A small spectrogram enhancement model, trained from scratch: muon at rate 0.016.
Rows from block 4 of a small spectrogram enhancement model, named by matrix and row number. Rows with one number belong to one channel. Each number is 200 + 40 x the weight over its row's rms, rounded and kept within 0 to 999. All counts start at 0. After the name is the row's rms in percent of the matrix's.
After each channel's rows are labels from the 100 clips, of 14848, where the channel reaches its highest value: "lies over" is the class under the peak; "top examples" is what is common among them. Only what is clearly more common there than usual is listed. The data: phrases spoken by 400 fixed synthetic voices. In brackets: how many of the 100.
# convs0: first 3x3 conv (model.mid.0.convs.0.weight, 192x192x3x3, each kernel summed), inputs 0-63
# convs1: second 3x3 conv (model.mid.0.convs.1.weight, 192x192x3x3, transposed, each kernel summed), outputs 0-63

convs0.54,127,230,208,180,270,205,197,196,213,193,169,242,143,199,166,225,199,204,113,163,292,212,199,217,223,209,200,239,195,147,188,217,201,244,170,210,222,198,180,134,261,215,150,210,145,167,165,189,195,261,204,164,203,149,218,203,235,152,131,189,136,171,192,242,202
convs1.54,104,126,200,188,116,222,243,261,209,191,230,176,197,164,170,196,204,196,204,171,120,189,269,259,204,177,199,116,217,230,196,210,175,212,224,188,190,210,230,120,148,201,277,200,254,274,141,222,149,126,184,194,214,213,216,205,175,231,229,200,160,246,221,188,129
lies over: /t/ (31)
top examples: reverberation (98)

convs0.93,099,237,208,149,195,173,293,195,174,81,207,278,210,174,160,174,206,185,235,138,196,173,183,218,222,257,141,155,239,195,210,152,215,206,181,163,219,183,203,184,165,186,155,219,188,265,243,199,288,244,210,205,266,129,217,196,237,230,202,190,227,234,185,115,195
convs1.93,083,155,205,179,200,191,260,241,192,343,186,103,287,279,200,213,215,205,179,218,201,210,184,168,173,218,254,190,206,178,225,187,203,234,180,269,164,204,227,187,205,224,203,166,179,163,174,196,140,215,212,182,220,183,297,255,167,159,194,238,165,129,163,213,149
lies over: silence (66)
top examples: thin (high-pass) (51); white noise (39)

convs0.178,095,217,217,210,254,200,231,193,210,214,199,261,193,235,233,208,179,220,216,189,169,148,235,150,229,313,205,222,222,134,215,182,150,182,199,187,186,135,209,169,223,260,202,193,237,204,231,179,203,292,166,199,165,178,250,229,221,209,155,262,162,280,209,207,238
convs1.178,155,220,184,184,195,185,201,237,190,204,225,55,152,248,193,233,257,174,174,206,197,219,157,294,229,182,228,242,200,162,214,229,204,201,171,195,180,189,227,204,271,254,212,208,257,247,159,219,176,254,215,193,187,177,175,193,224,223,178,188,161,131,246,206,219
lies over: /ɔ/ (27)
top examples: /ɔ/ (63)

convs0.39,094,223,167,190,195,266,263,248,139,155,197,193,251,157,189,212,249,169,183,183,134,196,206,271,154,157,195,195,187,193,156,90,167,160,175,131,196,149,236,195,131,214,68,255,207,184,195,186,235,154,164,204,255,191,203,261,154,205,202,286,153,171,184,199,113
convs1.39,092,168,202,175,194,243,202,135,207,272,203,233,128,228,182,221,162,242,212,231,204,220,206,189,223,224,223,202,225,146,246,233,203,153,225,196,252,291,216,211,211,227,95,194,245,240,166,182,141,213,219,262,175,249,242,209,204,230,135,225,311,276,207,164,260
lies over: /æ/ (32)
top examples: white noise (35); clipping (26)

convs0.90,093,220,179,158,159,229,232,237,279,190,156,274,145,222,185,208,172,103,247,149,173,251,251,182,193,109,156,188,226,164,199,225,135,238,205,152,213,154,188,187,204,214,95,131,161,163,183,251,253,271,185,226,276,202,217,179,260,215,182,182,159,196,138,244,197
convs1.90,093,198,329,225,143,190,190,236,194,173,293,198,208,205,251,229,134,170,203,197,179,189,187,163,193,198,230,180,252,157,203,195,194,207,191,228,175,240,128,214,192,205,261,244,205,200,218,146,267,232,197,247,191,210,217,201,196,172,260,165,233,182,220,275,159
lies over: silence (63)
top examples: rumble (83)

convs0.16,108,161,167,232,194,203,261,221,217,205,200,188,230,147,201,192,225,178,206,167,195,220,207,140,237,115,207,237,222,275,208,198,113,178,138,261,206,157,208,206,166,156,245,165,159,142,159,176,220,244,244,228,192,151,145,173,214,201,161,239,161,177,209,210,213
convs1.16,111,200,288,200,207,140,223,136,159,155,209,253,182,164,176,137,186,153,160,185,181,225,165,175,204,229,200,276,182,216,230,199,270,263,237,159,181,154,234,174,255,199,180,180,172,219,236,219,166,210,145,210,201,182,179,172,206,184,247,165,223,176,215,225,188
lies over: /ɔ/ (25)
top examples: rumble (69)

convs0.114,103,181,190,226,172,167,183,101,138,181,232,220,117,184,188,157,229,186,238,256,194,174,172,165,204,166,166,86,214,213,190,209,236,205,216,206,194,172,157,154,229,213,232,193,219,181,248,232,171,221,225,256,221,107,168,224,239,224,163,217,207,76,235,211,252
convs1.114,088,224,156,217,149,153,152,275,206,184,200,283,155,210,218,221,162,160,227,174,264,161,211,128,184,178,301,366,221,108,223,218,112,151,204,200,234,205,240,173,186,165,259,273,149,178,217,174,152,181,156,237,188,254,195,150,224,190,204,144,178,237,126,179,195
lies over: silence (51)
top examples: thin (high-pass) (76); white noise (53)

convs0.49,093,176,196,149,98,248,195,73,178,195,243,140,228,220,199,163,236,158,274,163,139,235,256,142,190,203,195,226,120,194,186,151,332,177,230,218,172,197,197,241,270,180,153,193,169,196,209,209,188,229,214,235,209,122,180,136,168,255,120,228,250,143,204,228,217
convs1.49,090,190,128,222,196,250,200,233,120,172,232,198,172,171,201,181,189,180,201,227,182,232,250,221,237,198,186,221,217,236,193,228,100,233,266,160,202,238,203,174,125,211,271,236,170,187,204,188,147,184,172,172,185,164,267,271,316,164,255,148,294,233,202,224,206
lies over: /u/ (29)
top examples: /u/ (44)

convs0.22,109,189,163,143,283,236,171,191,174,195,182,214,175,216,227,224,206,232,180,234,236,196,220,122,217,123,239,197,210,147,190,187,234,155,205,200,238,192,197,198,179,324,170,253,176,153,201,178,201,339,136,189,159,147,227,166,219,219,188,304,158,220,183,142,167
convs1.22,110,179,243,178,122,182,184,253,217,187,222,180,237,158,224,253,179,171,222,139,187,237,222,288,157,198,186,192,160,170,175,239,180,233,216,212,159,261,170,172,253,323,268,161,202,157,122,138,211,211,304,180,200,198,189,143,207,157,181,203,220,186,154,150,212
lies over: /s/ (26)
top examples: reverberation (100)

convs0.167,091,230,218,209,236,187,195,210,150,178,180,159,310,181,180,225,161,178,209,199,126,261,139,242,147,170,246,194,183,226,232,200,231,220,188,235,194,121,203,236,205,138,203,239,219,200,260,148,195,116,146,216,260,140,225,167,181,162,156,215,243,143,237,106,156
convs1.167,092,224,183,189,161,214,164,195,215,199,194,254,137,166,180,235,208,185,106,182,278,191,215,144,227,181,200,213,217,189,232,210,268,175,159,182,177,259,113,214,235,179,233,171,221,131,184,264,186,184,262,164,132,181,153,175,222,228,222,214,185,253,149,234,255
lies over: /t/ (78)
top examples: /s/ (81)

convs0.43,113,256,207,193,228,267,154,215,238,206,173,208,183,198,115,164,169,208,217,215,258,220,212,104,168,210,269,313,198,146,160,157,191,139,266,251,201,247,152,207,206,172,117,185,166,139,197,171,204,188,204,167,152,170,169,184,227,257,229,198,159,155,189,162,226
convs1.43,103,182,215,164,151,263,198,198,154,186,185,213,159,226,123,217,184,193,195,177,176,211,230,204,187,191,203,180,138,193,235,274,164,229,217,161,206,214,243,190,180,172,239,209,192,238,192,187,170,123,149,227,256,256,198,226,185,188,248,154,235,262,211,213,157
lies over: /ɑ/ (41)
top examples: reverberation (100); clipping (25)

convs0.1,101,169,225,208,188,239,238,219,184,274,159,202,284,190,254,123,219,186,194,257,198,216,171,197,150,169,244,204,175,264,228,92,215,201,179,203,201,247,160,163,158,203,195,213,163,145,174,144,109,181,185,199,152,246,210,217,213,210,243,248,176,153,183,198,165
convs1.1,100,207,227,252,154,179,77,171,163,138,183,103,156,196,126,244,215,169,197,115,234,185,200,216,226,170,162,203,140,173,240,291,166,221,193,203,223,155,238,249,236,136,219,222,200,162,167,226,159,207,193,164,262,234,234,170,207,228,217,221,175,235,210,200,287
lies over: /ɔ/ (40)
top examples: /ɔ/ (63)

convs0.183,122,192,197,273,198,168,179,129,203,222,214,210,173,161,225,223,178,229,159,213,198,233,222,258,209,235,218,191,201,224,311,166,253,212,209,175,192,170,205,256,254,200,126,179,221,191,269,173,328,205,242,158,177,182,166,174,175,219,189,184,269,148,202,218,165
convs1.183,117,175,194,177,227,239,232,257,176,150,160,161,249,275,159,218,138,188,230,266,166,182,94,230,180,210,137,156,223,187,194,120,211,149,172,192,144,181,242,256,145,187,256,215,277,250,212,245,150,176,122,251,181,205,263,198,185,189,182,155,169,204,212,240,228
lies over: /s/ (55)
top examples: /s/ (81); thin (high-pass) (43)

convs0.86,085,159,211,182,183,153,137,206,148,221,222,171,161,223,197,222,147,157,230,242,130,199,215,163,199,278,232,194,149,153,217,167,133,222,273,154,199,168,155,183,217,211,172,177,174,233,213,195,150,209,170,213,201,202,234,204,188,243,151,246,186,215,205,212,206
convs1.86,104,244,217,227,306,230,174,272,234,151,124,181,264,180,209,164,200,191,227,146,242,254,243,176,273,232,148,237,240,170,237,151,239,221,176,165,143,190,183,245,172,191,265,224,276,168,232,157,178,174,174,214,124,150,159,213,222,160,149,179,270,173,185,260,151
lies over: /s/ (56)
top examples: /s/ (84); child-like voice (45); thin (high-pass) (31)

convs0.95,082,242,206,219,172,201,185,234,188,230,213,217,253,173,216,158,198,243,228,213,207,262,202,148,223,171,248,229,204,299,221,179,243,207,187,235,154,168,162,161,187,214,187,177,225,173,217,188,292,235,175,209,215,218,146,187,193,207,130,168,287,190,214,221,161
convs1.95,113,123,196,170,234,227,222,221,186,217,162,53,193,197,206,189,272,155,193,178,146,209,167,193,144,117,178,174,196,185,184,215,236,174,190,205,228,165,199,178,257,201,206,185,183,146,198,213,194,183,177,205,216,180,255,210,202,209,283,209,187,91,235,162,154
lies over: silence (71)
top examples: thin (high-pass) (58)

convs0.189,122,167,167,186,200,247,224,234,214,223,226,169,200,172,200,194,183,189,211,158,145,180,237,244,118,201,222,200,203,212,223,243,242,115,181,179,157,249,174,192,219,186,225,191,182,173,198,154,211,180,147,177,211,195,182,152,244,176,210,295,140,216,156,234,215
convs1.189,091,213,145,226,232,179,168,209,227,191,193,122,203,187,224,177,230,194,262,202,166,195,123,194,208,236,143,127,161,177,202,159,132,298,262,242,194,161,210,248,198,200,203,300,211,257,173,230,187,168,181,187,250,167,186,222,197,245,267,114,271,149,146,210,233
lies over: /t/ (60)
top examples: thin (high-pass) (33)

convs0.120,083,176,257,222,141,227,250,186,232,189,264,195,179,241,224,240,148,241,249,182,223,236,194,192,177,200,222,173,198,183,174,144,122,200,236,150,193,209,280,256,98,202,161,183,188,157,203,203,216,300,225,197,230,220,143,214,206,179,176,205,169,183,235,95,208
convs1.120,085,188,217,94,202,195,265,192,198,207,192,268,252,248,212,192,231,128,202,200,199,147,180,189,175,158,154,195,173,257,218,282,263,240,142,184,183,220,92,149,222,209,204,214,211,118,203,169,219,110,203,173,184,179,166,213,203,214,282,181,186,217,158,231,167
lies over: silence (85)
top examples: mains hum (30)

convs0.147,154,181,71,125,164,236,168,125,202,177,237,162,153,132,183,215,167,167,176,197,184,141,108,233,166,221,99,213,218,221,207,233,123,129,184,207,230,173,214,211,207,179,189,65,212,180,195,172,268,192,200,208,201,199,200,193,192,196,210,207,251,163,217,208,187
convs1.147,101,199,195,249,250,192,200,203,229,216,220,218,223,256,199,175,220,315,221,229,117,185,211,185,226,248,253,125,238,190,197,98,252,294,226,178,160,163,156,196,175,225,254,269,185,231,233,165,125,176,183,214,192,157,230,190,194,222,188,188,157,235,174,201,158
lies over: silence (78)
top examples: quiet level (71)